config = dict(
    model='multi-label audio tagger',
    train_examples=52083,
    input='log_mel',
    win_length=512,
    activation='swiglu',
    head_dim=32,
    fused_qkv=True,
    width=160,
    positions='rope',
    init='torch_default',
    steps=6500,
    final_lr_fraction=0,
    weight_decay=0.01,
)
Rows from block 2, named by matrix and row number. Rows with one number belong to one neuron. Each number is 200 + 20 x the weight over its row's rms, rounded and kept within 0 to 999. All counts start at 0. After the name is the row's rms in percent of the matrix's.
# gate: first MLP gate (model.blocks.2.ff1.gate.weight, 640x160), inputs 128-159
# fc1: first MLP up (model.blocks.2.ff1.fc1.weight, 640x160), inputs 128-159
# fc2: first MLP down (model.blocks.2.ff1.fc2.weight, 160x640, transposed), outputs 128-159
gate.475,079,199,196,201,204,218,204,177,209,195,238,195,181,209,177,164,215,190,199,206,188,184,228,213,190,223,186,184,231,218,171,221,208
gate.476,100,174,192,222,165,202,214,193,246,195,181,199,191,175,195,176,202,229,174,207,174,204,202,181,205,171,233,207,213,206,210,204,198
gate.477,040,211,163,236,217,182,180,171,238,187,223,206,207,204,230,170,181,201,187,185,200,189,198,209,231,172,220,208,217,224,187,172,191
gate.478,120,195,191,178,191,203,179,221,191,258,188,179,245,190,203,190,221,210,206,179,207,193,194,150,201,173,175,200,202,194,223,208,222
gate.479,067,183,197,194,223,210,214,221,179,190,186,190,236,194,222,183,191,179,180,211,200,162,185,176,209,189,183,212,155,239,223,205,194
gate.480,150,213,178,181,236,196,210,182,200,195,239,184,219,208,237,160,187,206,201,193,231,187,207,207,201,213,224,217,197,254,198,184,192
gate.481,111,218,205,200,202,172,179,197,194,233,185,197,204,208,145,220,209,172,187,214,214,220,234,197,215,200,199,211,194,156,192,186,211
gate.482,121,195,236,197,241,184,231,191,204,189,198,271,234,233,196,210,191,207,176,172,166,233,202,205,174,203,203,196,193,178,209,208,193
gate.483,143,213,167,219,201,202,220,200,158,186,197,206,186,179,202,209,182,239,169,204,198,160,168,196,214,183,239,183,184,190,196,196,178
gate.484,104,202,193,195,196,211,177,161,190,179,204,207,196,206,201,182,199,207,204,187,196,257,208,187,221,173,198,219,196,223,184,180,193
gate.485,123,189,229,182,224,214,220,167,155,194,208,207,219,211,172,194,193,209,195,217,178,222,230,206,211,186,201,225,207,194,170,189,216
gate.486,126,176,205,171,206,186,231,213,228,191,212,205,206,226,201,197,211,151,179,223,205,181,190,211,175,203,237,210,154,200,188,197,175
gate.487,092,194,191,194,229,232,174,206,204,218,182,200,178,214,205,181,203,158,247,224,180,170,210,209,188,218,235,229,195,227,205,232,204
gate.488,124,184,209,186,216,220,207,214,195,213,196,166,189,201,168,215,198,221,222,230,196,191,181,174,175,146,218,225,245,228,188,218,212
gate.489,114,198,188,192,213,203,183,191,208,195,198,208,175,233,232,184,182,185,171,218,198,193,201,227,190,219,205,184,201,196,202,201,160
gate.490,042,249,210,195,181,229,201,207,190,210,176,207,227,239,225,175,171,187,150,228,178,199,225,198,196,199,209,213,232,225,209,213,186
gate.491,034,163,212,200,209,228,203,206,215,193,229,248,212,189,193,196,191,205,201,228,171,203,204,207,205,176,219,185,190,185,180,192,227
gate.492,087,188,162,201,193,204,150,162,210,207,266,170,172,203,198,184,191,207,204,218,230,188,187,247,229,210,210,216,191,222,140,195,224
gate.493,107,226,237,205,196,196,197,159,200,224,223,189,184,202,216,223,185,207,224,196,226,233,165,209,209,218,201,177,209,192,167,187,197
gate.494,111,205,209,208,194,173,211,150,173,204,221,238,193,192,170,170,219,201,190,205,196,181,233,228,199,204,216,178,195,214,208,190,219
gate.495,089,184,204,231,205,216,241,192,179,202,203,165,197,213,185,180,208,214,185,222,194,197,206,197,196,220,232,255,212,160,198,208,222
gate.496,073,181,198,157,209,205,195,214,230,188,202,225,221,197,214,202,178,187,183,214,213,184,230,203,225,213,223,261,208,179,199,211,179
gate.497,122,225,210,186,211,198,188,161,177,205,205,214,215,227,187,214,182,198,215,199,198,165,205,227,218,192,174,173,211,206,204,213,186
gate.498,048,218,221,170,217,216,196,190,189,230,208,180,157,228,205,160,220,184,222,216,182,200,183,195,192,247,209,219,209,195,195,223,235
gate.499,107,205,176,174,162,209,175,229,237,221,201,199,212,207,194,164,250,206,202,211,201,209,207,176,180,203,199,193,169,202,211,206,181
gate.500,099,209,219,193,188,228,209,205,192,222,243,220,195,193,209,226,201,177,195,221,187,220,176,202,205,185,169,194,190,244,199,185,164
gate.501,121,182,176,230,202,208,201,203,171,190,215,168,192,214,207,201,210,187,211,185,209,207,177,167,227,226,189,176,185,219,175,175,207
gate.502,108,206,225,213,191,175,235,189,187,182,192,206,213,215,203,191,203,177,232,199,175,181,192,193,178,195,224,225,198,193,207,165,205
gate.503,065,222,188,211,183,185,228,196,243,214,182,192,206,220,196,207,177,181,219,220,155,195,192,200,177,178,226,186,178,164,163,225,215
gate.504,073,202,221,175,187,215,187,212,224,200,257,197,227,213,195,208,194,201,188,187,210,223,179,229,202,178,188,194,187,151,217,209,237
gate.505,132,164,228,210,199,186,187,187,223,215,207,190,199,230,196,217,213,176,226,179,206,211,225,201,212,217,212,206,181,220,187,217,193
fc1.475,078,208,181,191,218,224,180,201,210,174,227,197,216,175,183,214,188,191,209,228,177,170,187,195,197,180,177,186,183,200,195,230,223
fc1.476,106,178,208,217,223,175,215,209,164,186,208,179,226,204,199,234,157,188,190,176,194,221,195,206,187,215,183,165,247,179,202,215,204
fc1.477,048,186,215,237,206,211,189,170,170,205,212,225,206,202,170,194,189,185,193,223,189,229,199,201,188,195,207,205,191,201,184,194,200
fc1.478,122,192,197,205,227,196,200,201,202,154,203,203,173,201,194,181,207,191,167,225,201,203,194,228,195,211,218,217,181,206,181,156,173
fc1.479,062,219,203,226,228,188,202,174,233,210,243,223,182,207,196,202,193,186,218,183,202,229,213,235,198,204,214,227,203,175,162,184,191
fc1.480,153,230,172,200,160,224,208,202,228,165,182,230,219,181,207,211,200,191,243,150,208,183,228,246,172,200,216,210,183,173,199,169,189
fc1.481,115,183,187,218,197,223,190,192,187,205,210,179,187,229,232,196,198,185,238,185,177,182,175,215,169,231,192,197,175,228,212,230,186
fc1.482,126,212,178,199,188,222,136,184,225,184,226,149,177,161,216,192,174,194,187,229,239,195,225,194,186,208,187,203,207,182,180,208,194
fc1.483,136,207,246,202,177,229,176,214,181,192,215,216,225,212,204,199,216,205,209,178,179,221,201,210,188,199,213,191,182,188,188,231,188
fc1.484,093,197,188,193,211,185,169,170,172,204,203,208,206,226,198,208,190,197,192,177,199,230,192,210,201,162,203,210,203,264,187,216,182
fc1.485,113,225,201,222,182,204,175,190,200,240,205,183,214,208,187,195,207,224,172,215,211,229,227,208,211,204,179,189,185,204,187,175,213
fc1.486,127,185,206,175,214,204,195,218,222,202,172,185,217,231,197,180,230,209,153,196,199,203,204,199,184,218,217,180,182,208,178,193,180
fc1.487,103,179,183,231,210,201,172,197,203,201,190,207,188,200,197,202,190,166,207,250,184,210,226,217,174,219,218,209,204,203,208,199,155
fc1.488,120,213,187,189,203,188,185,215,176,201,175,178,186,178,184,181,188,247,193,166,215,183,215,199,164,207,189,166,179,196,181,198,190
fc1.489,121,194,180,151,204,178,177,203,230,154,201,195,187,232,232,210,168,217,192,219,206,178,215,198,198,185,218,185,217,231,180,222,188
fc1.490,047,233,159,206,212,215,203,207,207,154,175,223,200,179,219,230,198,248,210,224,214,190,233,247,216,219,198,242,184,179,176,207,208
fc1.491,040,218,215,175,217,231,215,187,214,208,182,204,194,193,219,185,199,207,194,173,225,161,202,165,189,194,202,201,204,188,224,175,180
fc1.492,083,179,189,196,196,152,170,214,227,239,213,220,204,241,218,217,234,222,198,179,201,196,186,187,202,200,210,222,181,215,191,184,179
fc1.493,101,193,168,198,204,199,203,252,191,191,176,228,190,215,190,172,213,204,189,184,176,165,252,187,197,166,213,213,183,192,221,192,209
fc1.494,111,217,209,239,225,237,176,186,194,218,176,207,201,197,226,196,187,218,166,177,181,173,184,164,226,227,216,192,190,175,225,209,168
fc1.495,082,196,203,177,188,195,164,207,201,165,187,201,204,199,192,194,187,184,182,194,200,201,206,189,206,192,206,157,196,260,188,160,187
fc1.496,072,190,169,162,215,200,181,181,231,199,236,199,217,198,195,198,191,213,209,218,182,209,220,228,244,180,223,253,205,155,227,222,173
fc1.497,125,186,205,196,188,185,211,215,224,168,179,203,188,196,196,197,192,201,209,252,175,230,190,189,202,214,215,175,195,190,208,180,183
fc1.498,048,200,201,171,198,213,210,204,231,194,172,225,204,202,214,218,202,173,203,151,191,183,197,181,199,210,155,221,182,217,185,215,186
fc1.499,096,195,190,212,199,229,172,223,224,215,171,191,217,190,211,190,247,233,192,195,204,208,206,185,200,194,203,205,194,164,227,192,187
fc1.500,095,218,239,186,200,217,214,177,192,232,239,218,182,219,226,224,199,166,205,204,190,229,193,190,207,197,167,199,211,237,206,181,185
fc1.501,126,197,225,162,212,197,200,172,219,193,187,252,204,175,204,177,178,213,150,209,176,191,199,246,168,221,197,220,210,197,236,240,197
fc1.502,118,203,211,195,214,187,216,226,200,179,201,197,225,196,197,199,216,175,236,178,183,193,218,198,170,203,187,232,199,221,207,204,228
fc1.503,054,213,208,191,228,232,184,210,170,145,222,222,164,155,188,187,208,211,182,184,209,205,234,221,227,218,190,203,204,210,213,197,187
fc1.504,063,194,219,203,196,166,200,206,213,193,201,193,204,253,205,197,245,158,206,202,186,212,178,188,250,195,198,195,209,182,228,232,206
fc1.505,127,203,192,204,185,199,195,187,190,193,176,187,204,190,196,205,231,227,212,206,203,230,214,191,215,203,221,194,218,209,183,208,233
fc2.475,075,200,215,198,225,180,205,184,192,223,201,219,190,220,207,230,201,204,163,230,203,190,176,210,229,160,170,253,177,192,214,183,158
fc2.476,102,192,221,192,191,221,222,185,225,185,208,236,182,213,209,190,169,185,203,173,175,206,225,211,209,230,178,215,219,201,196,178,225
fc2.477,049,213,195,189,227,197,182,158,227,202,194,213,224,183,193,201,252,221,214,239,198,218,224,209,203,183,209,201,210,210,242,189,208
fc2.478,126,249,176,209,218,185,190,187,201,180,213,208,168,216,213,193,211,167,236,174,186,195,184,207,176,200,192,196,207,244,200,217,215
fc2.479,068,201,196,178,173,196,175,176,219,200,209,195,185,177,191,194,177,169,192,198,188,169,205,155,177,207,187,165,174,207,229,208,208
fc2.480,146,216,169,190,215,243,183,208,193,189,208,204,223,203,195,184,193,184,190,152,213,183,177,199,214,238,213,179,208,205,193,208,221
fc2.481,111,193,192,206,165,180,195,172,239,200,199,183,175,240,239,205,178,196,241,195,200,221,209,189,217,204,188,213,176,220,203,214,165
fc2.482,118,225,218,181,233,228,131,194,172,192,214,173,180,176,214,193,195,189,176,220,174,185,195,202,178,190,218,195,194,222,180,197,204
fc2.483,138,192,180,204,191,229,205,208,176,213,168,185,209,229,182,207,201,217,216,194,142,228,230,224,200,185,215,220,191,202,171,223,201
fc2.484,092,186,223,228,199,196,184,192,183,192,213,204,206,198,221,209,224,210,211,183,213,237,195,212,188,175,217,188,224,218,178,162,209
fc2.485,124,210,223,264,224,202,194,203,212,206,201,183,200,179,193,186,222,196,194,176,189,228,226,199,186,202,237,183,217,224,167,205,223
fc2.486,118,212,181,171,193,220,235,215,226,167,187,195,207,167,177,237,190,217,211,213,204,216,219,204,200,212,194,179,221,202,179,210,185
fc2.487,101,239,215,189,183,212,197,189,226,207,196,194,202,270,210,227,152,187,205,199,198,223,233,181,214,209,175,188,203,219,202,217,181
fc2.488,111,241,203,138,189,196,212,211,226,205,174,226,220,180,175,208,181,215,194,205,213,203,185,236,214,196,210,221,171,188,154,190,199
fc2.489,109,200,197,180,230,207,201,165,179,208,238,217,186,202,236,209,198,193,202,233,196,188,178,233,191,215,195,150,217,182,211,150,191
fc2.490,045,239,186,178,198,144,174,181,214,222,191,217,198,213,227,195,187,195,183,172,207,227,208,188,213,162,202,166,212,222,202,190,201
fc2.491,043,187,166,218,189,202,190,198,191,182,208,203,192,245,201,195,217,176,188,197,209,175,211,225,167,213,210,227,193,226,227,200,238
fc2.492,088,159,177,186,220,172,206,216,189,206,210,228,198,214,208,202,195,218,183,184,206,242,216,212,188,233,223,208,188,177,165,181,229
fc2.493,111,199,204,183,204,213,216,221,226,141,178,197,186,216,236,198,205,180,189,186,197,172,228,193,226,170,232,178,203,192,183,229,177
fc2.494,106,245,201,207,153,205,225,195,203,208,198,206,188,189,192,225,223,218,204,210,201,185,185,181,189,202,177,166,191,182,182,219,184
fc2.495,077,135,166,155,199,155,193,157,200,197,202,192,199,184,204,230,207,200,195,187,203,230,207,226,207,207,211,198,183,225,241,226,238
fc2.496,075,213,205,220,211,183,182,203,203,221,211,198,211,224,175,206,176,201,194,183,168,175,220,205,251,184,173,231,216,201,233,182,220
fc2.497,126,225,193,243,204,221,187,228,186,206,227,205,168,205,201,213,165,217,181,206,224,170,204,209,221,225,204,207,202,198,194,198,165
fc2.498,049,181,191,247,184,207,200,199,182,213,238,220,197,180,179,182,208,229,191,165,218,213,229,229,224,216,221,189,186,173,192,193,204
fc2.499,108,230,201,193,176,178,202,217,203,196,171,181,236,230,206,186,209,227,203,224,218,225,206,163,185,238,209,191,211,196,201,186,186
fc2.500,101,199,228,205,155,206,182,238,208,204,173,187,188,194,205,186,151,170,131,201,173,232,206,173,199,198,193,217,226,213,212,178,178
fc2.501,119,193,206,188,197,165,168,203,199,212,198,211,204,239,204,180,193,229,169,190,209,209,183,232,206,204,221,191,171,187,253,201,178
fc2.502,110,217,216,154,156,208,221,208,176,184,216,225,220,194,222,215,180,191,244,200,213,172,208,225,222,206,191,225,229,167,183,191,215
fc2.503,063,176,202,218,247,193,175,193,210,215,209,199,235,178,194,191,211,224,184,187,211,184,201,242,185,219,200,187,196,240,209,224,176
fc2.504,069,189,188,217,213,182,187,187,208,212,242,163,228,217,173,196,239,196,182,189,170,186,242,187,198,224,219,205,211,187,173,146,228
fc2.505,122,189,197,185,173,201,160,188,213,232,210,195,198,191,207,201,211,215,172,222,200,202,195,206,197,203,233,210,166,230,222,191,197